{
  "arch": "coatnet",
  "model": "masked spectrogram model",
  "dataset": "babble in 24 made-up languages, each with its own sounds, syllables and stress or tones, from a formant synthesiser",
  "train_examples": 39062,
  "n_mels": 64,
  "hop_length": 160,
  "input": "log_mel",
  "win_length": 512,
  "method": "simmim",
  "mask_ratio": 0.75,
  "loss": "l1",
  "norm": "layernorm",
  "norm_position": "pre",
  "hidden_act": "swiglu",
  "mlp_ratio": 4,
  "head_dim": 32,
  "fused_qkv": false,
  "qk_norm": false,
  "layer_scale_init": 0.01,
  "parallel_block": false,
  "inner_norm": false,
  "moe": "top_k",
  "num_experts": 8,
  "moe_every": 2,
  "expert_mlp_ratio": 0.5,
  "experts_per_token": 1,
  "shared_expert": false,
  "patch_size": [4, 4],
  "conv_stem": false,
  "depths": [7, 7],
  "widths": [96, 192],
  "residual_init": "scaled_by_depth",
  "optimizer": "soap",
  "beta2": 0.95,
  "learning_rate": 0.0037,
  "beta1": 0.9,
  "shampoo_beta": 0.95,
  "eps": 1e-08,
  "precondition_frequency": 10,
  "max_precond_dim": 1024,
  "one_sided": false,
  "adamw_lr_other_params": 0.0029,
  "max_grad_norm": 3.0,
  "cautious_weight_decay": true,
  "ema_decay": 0.995,
  "max_steps": 13200,
  "batch_size": 128,
  "epochs": 43.3,
  "lr_schedule": "wsd_sqrt",
  "decay_fraction": 0.2,
  "final_lr_fraction": 0.01,
  "warmup_steps": 390,
  "weight_decay": 0.09,
  "adamw_weight_decay_other_params": 0.01
}
Rows from block 7 of a small masked spectrogram model, named by matrix and row number. Rows with one number within an expert belong to one neuron, the router's apart. Each number is 500 + 50 x the weight over its row's rms, rounded and kept within 0 to 999. All counts start at 0. Numbers have three digits each.
After each expert's rows are labels from the 100 clips, of 14976, where the router gives the expert most weight on average: "top examples" is what is common among them. Only what is clearly more common there than usual is listed. The data: babble in 24 made-up languages, each with its own sounds, syllables and stress or tones, from a formant synthesiser. In brackets: how many of the 100, against the usual share in percent.
# router: router (model.blocks.7.mlp.router.weight, 8x192, trained with AdamW), inputs 0-191
# gate: expert gate (model.blocks.7.mlp.gate, 8x96x192), inputs 0-191
# up: expert up (model.blocks.7.mlp.up, 8x96x192), inputs 0-191
# down: expert down (model.blocks.7.mlp.down, 8x192x96, transposed), outputs 0-191

# expert 7
router.7:490571424453517405510518518555510410581541437496583348478441535472493512472522421578444572499549492505552535574479457458415571570526515585447466562531556423562456519474477532536569537398451498517474474434558580557600551527459452481425530469408403443627516475489451490502493472457531523574567503433501573436490525404542534558496458533434474533437507511530593469476434503456523481480553522447640449476539540492518510613519503593467482498440480547564475435458573547502442462504506542436515523537479535528465570490495543518394496531504516506495530539503450463503521474488464497462
gate.5:559502453561490454657536460480492479529458538418555555547424494467415517493492481558465495421440485561529481479580519499478531524499482545512395518617488587458483514503466509494574540529519463517474350623485525550516474527433485511486527426488469492501502480495466525486495475539593498484605560412418499394483450432425489494494553389518581506548578550541457529495405536470481521504564448361572526454504459409502473474552490501571522520452539545532507515486501466502439564452529496468500444435524538446601506498558512495409499474460554487417539580591462505455476586542442505548
up.5:516520576529452558408477534510541410537498612489508552390474466432487587527479449561592541508464471580462514481515561464533422492519498481537436429496473604442475499478532487484517506553498424564545421469501521454511477541605489382546532524498496400468501439533638524468485490535501499475405620391491493482463536523459496522590501603521463475408522510563425555539512485511486497412371513484569425497474563506525514459485576464517444562530481485477562614404514516494497458586521539549453492557535531521582532520532505442517496526537491436452527538473451478545578595518527533482
down.5:487551554503516508472441576450457515438487515573509556508459393474513530490423575454496459561451544495449547547488517552509521531546391490488481574526479498453440519483478499418533545561514453506506451496526532460583482498449483474492549554428424386557534483515513467517469592590377462353467451499510495460389483528507500434569623493502520473447486531528531401602539473526481508487508505550472476456573487562527437544426528476490439583559511458541427510544471475455456562521561422554505461461481537529529472581408395496488553476474485488379436545535516497459434362556568479527
top examples: /ts/ (46 vs 16.6); /s/ (39 vs 10.9)

# expert 5
router.5:476606464492462477509506382468542398520551480466424557478584515509594505588553429473534517539517458523532466492478529568525490456489418499524467478536568527502495535457563492610502489482520433465533426522466528499494414488530429545553527450511554532420519536525592448570543445483469463547540547488555512531469451560581477497545522513654528552577585523427514575448529564541400591524492561488492467501474419479614444481485546474500404577487550512491426515407460540581475506403483545492485431506523495469549480402527505535447431463561388492527416474446521437456497524585488486488
gate.0:499428529528528499506562491522400500478668452514564462527487469525474483449443505552511499461542549442413472547429477483534507472488488518625534518477313512466389435521481486473535501461509524432451416443478499467473486545524551634517592553545568470599590536550475547584489469540548468471538496399497462476493495453469484487555499426507483546504483557535548414548509504550548471479427414563557513456439464469520581493552532524547474477416469443497540542485506454487607471602534507583485521557442425514548516521407553444448495469523526452456542557585478518510479491510429488432
up.0:549500483534508475478442483557518558458446490493480435428494474489567472464464544479468528391435494580409519516403632470545530503518508473472482565587554484488547511488456595465410525490487401543611457515500474494530503439464523441439488504478491471513474494590476517471579481540493531461496465536571558471514426488559489501503455563574503433430521567537538489421445485502584550522476514544553397647419555495412454576565458454472476569536551537485544566513570515519407508472458486434442480583567548621478519482452648491508508498528469482494410502527452558454461476458532421442
down.0:613451452493401502557589459522473494525514425424509494475521522508482520530504407438539460419471580496573436552476536473566533556550506384556524473573593521551445538451585561466619511499480502560625444549544402507555486467510492557542472545435467473521543492472535546583563579519546444570509419449565457483475541498593509552504484504495516422422449506500494395522487552443445500452506537515458485564487488491437573568541448533540495562516453460435505507462482461548506462459476490498505499544526557394403446489454433541546501407616599522444496507460520544472427547532459485457
top examples: reverberation (84 vs 34.6); voice: deep voice (60 vs 25.1); prosody: no stress (52 vs 25.7); /ɛ̃/ (39 vs 16.1)

# expert 4
router.4:520530569505484520525458459510529546406455405564563445539422542487471422455511560474543453512396552581585540581511530544430442590545543569559487606491492458537572473542489551477487484485578609484472537438406493525461551465529427455503509514456584550429555485456525481517519495397523505473562358504407433561539485455550528554455490456473495531570437492544557527456522591577552449513504473554516496503521430433548489498550438474522613505521505520429518586502572437488505517556506457544456522586527544495507522608492488558522466560411560434462520401534519562474461466507508491460
gate.0:517469509511571605548504586463450563513479414478470621489528466537462549455440485514512511627494477540524506522446548436511460576480468486473480438438536502404474530553477498506578561502484409466429460475527464555527546451417607531467472372501471410529418564585477449521562495504456550451485471504556455488542397387444479561462482643490519481569489494490536493516392547519542469449504521507421516430531421547586540507478482544523541542518464504496478549558478484482450534484470450468545516558504428541514467498471514571526573497491475524476523486505546662359559510519473439483
up.0:469570505490499444456459541492597436481513517508434415514498520456496486491598432565522499366486595487521519542520465560523549456623447538462463486499486562548587539514529461445491507562524560526604504436515603540408464512555404448506500567477487553514526478441650503444442513466565459528520461510408577539498503553561415456514582375501543561451475477429498437487559396525475494518510510468537546544469580547395453491505459489481458520523458529442542429535483426481619430579451535483478430472515498527501549488505500457575465532512546569505501465566479444594498521526529511447
down.0:434505545515485588517474550489458534552474464568450464513426607588398515488489499544491526387564537452477457490469516505520575517526460520504470476463488521533525464532442501450394577482531518476438492546523438473536563523477559546512415470527566576540491508501463584407567596519457443413481553550551494447501459573483471557548479497485512511549557569394409430489545522473472553457515489497578434592514578473512514587578493505536432600430417480359534415451505491492419494528488526552635572583561491517513434546528496519506428452444533557480513504507429517468472458512486518581
top examples: /aʊ/ (62 vs 20.8); voice: child-like voice (55 vs 24.9); /æ/ (49 vs 22.5); pink noise (39 vs 13.1)

# expert 0
router.0:448423504496448518384534430562569435514463490488426463583505372530577456474550583547537508455490523574481482467526473500441564417488440488422454461553536501439505376437459549486477536504549482422509454553411417487491456453410508547501439530596480573561503477564523540476570483556466465461418492491536468499582402429503466525556465546418442431495495569460463429478438475535542527470490431620476475505465527525506447589478477557516532510581584486452568510544482523442478618557510450467466438420443451540482491499486535470577608473494473491457493543551519524506561475537499524565
gate.5:505614505495503545442488549473502459497454550555483509478535466490505475405478433486517472448478561528483447450537489553542484457511437451524585462489520554487547463558455460543475477520554519460521545590477476560517491545505451415385550417443504550496449534490439486473480438480650626469350432564425463418529514414521401451587544557488421398460526456490523476417542481492495499549493469515513438481498527512542448531441421422457502430506548487566529562549473576495511512548508537454478568422424445545413537513556476596458530593411496497504535555468564538492530504454466441578
up.5:461552500405443480579498518574525520442499586476508596490498485449578476519474524599458522601483470441521502471503566528596486521549513478442458616473597422505520488403546514520461470466597506576539531483462502464551495559394507396460512555550586483482566550613534508582530578544460499508562426457535570526558491509628538414403485462532523573503424509557513554509514549456477586511469546452526539453549508497471635459537541459513429481516440550504407480507509502438441462445458440558495445507449549559468483485477514511569473478514462492515500490532419449479536562577531556453
down.5:547556488494481478521406479503563505561416407484482470477526522510443431544610470431500500440462550465556523517531493613584593476493533488619601535437553559470494454501482504494522454522513533585541553509480517458491460556432479504480509484475518469506448410432450535478478559446506556457560464518478549393462507533506577576567514458532521504464574442532514581512516501501530474537421498542452462551444512535564518598527439489512634507496435382498475536585505466560482548580554499545431466582614534502513467423527523553531534544491427468415494499442397502530436477501537533645
top examples: voice: child-like voice (66 vs 24.9); /aʊ/ (63 vs 20.8); reverberation (62 vs 34.6); /æ/ (60 vs 22.5)

# expert 2
router.2:512377437502551534521581548496554547513559461527479574532499464471550510498482660499444495521460447473444511581558505500585410513505472471474475512450519592456593557556536536461466483562481512506554407505565492445467577551496527488495566546542464497490453514512499601503460542607553538468487547536546468491503493459525453453448631450463539500566537511458472579529519470495436444514455469463387549569593517550412501407557491434521445491440470422501493459518560495514496498510501498434480594399489592481545543403452462511596477544531455549500493445533432491611574571420506502493
gate.5:495510482488585500489523496565475411578446519507438447511413436589482494481580518415429522564441491525530487458465374482518440516460538418598453564526533425539457529461419473443566463571439573452449519440554486539518556514509429424480570514512395486520537536478495447449483525492442591496520526573540535620540504471453486487549484486529510533586495453451523579467522372457419515457421477585482424511567470461525449474573584480499516476521463452482542440494531484533522551462599535518574552426493519477461524502503558421447446497465546503494466461375584566483500528567542433559
up.5:522508496493431480433479538527518535542569476475552488539607478433494501560500385575550537446484465483488524537489662537482599449501399570430516411502545591497532464511521468517468522384505452525551485569479566483544504537540588619522455552494520549480423441527510481486441502521525465525505464447411498446480471503570564501420528475470531461412493576531474410509477613493512517545533501427478550488469499515484518546396477427564492560502534527467439574534536468464483478573379458537469472557537414503551404489455457599557525523506499478469510508660466540504470419501468517474
down.5:520494601603460487582559572433433529561559472512546522421488460499547457529456542477437501527595537408506420554542462512398549556499539434495489611444437468537494538524497430456451474460525547437465556559533523514566504419465509490547491492427494508473502571522569519589526466496390516421533453458526561495554571489576562496475436492497485491478518520507500567484433496507446520515503469484611537518504518623542509510553538524466489499517468414510548425653536460488481599513457488444477491398463534574595538552483559490443463499472492583564549523594481450574420568526512471564
top examples: clipping (65 vs 7.9); white noise (53 vs 12.1); muffled (low-pass) (40 vs 12.2)

# expert 6
router.6:493497546492460479552535411481442495535464512494521533487549581538386531493565501470511423462470529457447437423527459449510501411513591402497521506560471548517469477565453498510460459543483476565473537520460473484503398420499602555512490543553566479578448372593485475462471545467522494495393518407571515438482550525391492494522464468536564431436598436570482442585517437515550581545519502459499462443473518542529540575496531585368511474496544497590512508600471512509562529527577541546582440524472411500485444449522440512490607457518505507481543518476470528523420493570601526474
gate.0:507385428479529536439475440446495447505461503468513494467563551649463523458470555555545562496622546443502554445455488495611497539512427606472540513601522514425467462552482510595554509396507455477462564498450494467610513520479522492546505437484510471510538370471469378478528485385510568482554485532480513440510462478474583516488498463481453448465506553484532534500501590469493412505560515459591587510494456455509500488501466471535509503591605374469573508475464501525448478469501430594437541496510434448513513479502466450373480458540534545553533507485444494546497482550593462523
up.0:448485518513438534599482427543573520484485446422458560487452524434435375454521514483418469551479443528447496569460390481475551544430465472459471570577515441495526515522483487413466428420454447491467572502595549484469471498466420433531499427354578563440539511504424528550566563427439503510499467447505582503441580492498530567522480513458514567527484497470434486498522489486460485438544598474492461477538472488512568474577556519536501582580494460475575530470483452528453612480492577534512405410479434437557446524587508472599446450547557490522478495583496544514558510541499526562
down.0:516448538574478433647513607463523439409491478497572486547564547475621499470428539498430517567482490444470431588487580434536601420562451506540509506466567383466527476509539489518432472462504550468546540527452519468409567549495514542479546468529449508551536558516569464507456552456503505452604536543442512436431481491474493543533463582431445515499524440483453478506483565416435557514509490454447538542455510504546440599507491531541457481594523468454553499529506460513513465502442507451447559520517498493516558468620522468533497428560486417466564406566369583518517561507583480508
top examples: pink noise (47 vs 13.1); white noise (37 vs 12.1); clipping (32 vs 7.9)

# expert 1
router.1:511493463519457534467501561466430556435493622378499552500588492586578527520457483468570546485572455532543522433435523483473433472440535374474575349504526457460546523407536442480488552531450442515500578498563608466553484579541514519553491495588514462521558503497494446499448529497439477544513544526525551548403508588408550445514548589438483506435393489518374373498452502453443480529511576569514586458448505506487494513499544479586511447573502451488472508568485466546472506511522512566547515495544392482431488526506486451490494516458506523569498507474476544469537602490557477500
gate.5:595569510597437467565478517467540468502593452514462387472463464475381499521508527475490475493508449517512517486506591507483578513483453532498507537442465491612602459547435465594546467498492525523610603509457501528540547466500568433474431539487452416507506498506486533470534503535459534485523506427481528484441409445505465531495509480442509448576521473536505502507598512461449506531517507502504526473565394509519547570415644506463592480515498408646501573507540503549530525512460345488503521555396442473434505462500518506509541517587423531495486597495502517606429463422528486496
up.5:458516506508504567494473570523473506492398614540520490476517409461507535466500475486444508499510536581494546439489491444467437455569466532493503450501441506518472548409534622530563506448505443552532515585517561445418409537520436582474596488481489455448485476465506473584455536542579474515490365557462479474593502436428520456507578511531504531521414482455450465546470456508517507477479482520469507550474558457469513442541545543542521486524498490384493449542437426426523592532617498479477487455543494572533513507456491479415468500479502454467500297543481440403563621508534513598
down.5:535491602469529491506497464550488547489414482495486479449455486603464601543522559467580479460494494543470503476545515460492509579526487512475488513488506519508539539596525536576464524404535459596455522600517517476625512570485530566483471460438483463618592550456413363517458475511508520520513559501559396546446596547544488524524499489513438435452508519567423531442459499455434595542486542547453514448494494480516491394472544479522493434413495432456521495568496498518562554513459411476591518528504440437559561498515560494307470497517439442553465485457505512504594509474556464451
top examples: prosody: stress on first syllables (57 vs 25); /aʊ/ (53 vs 20.8); /ŋ/ (34 vs 13.2); mains hum (32 vs 12.4)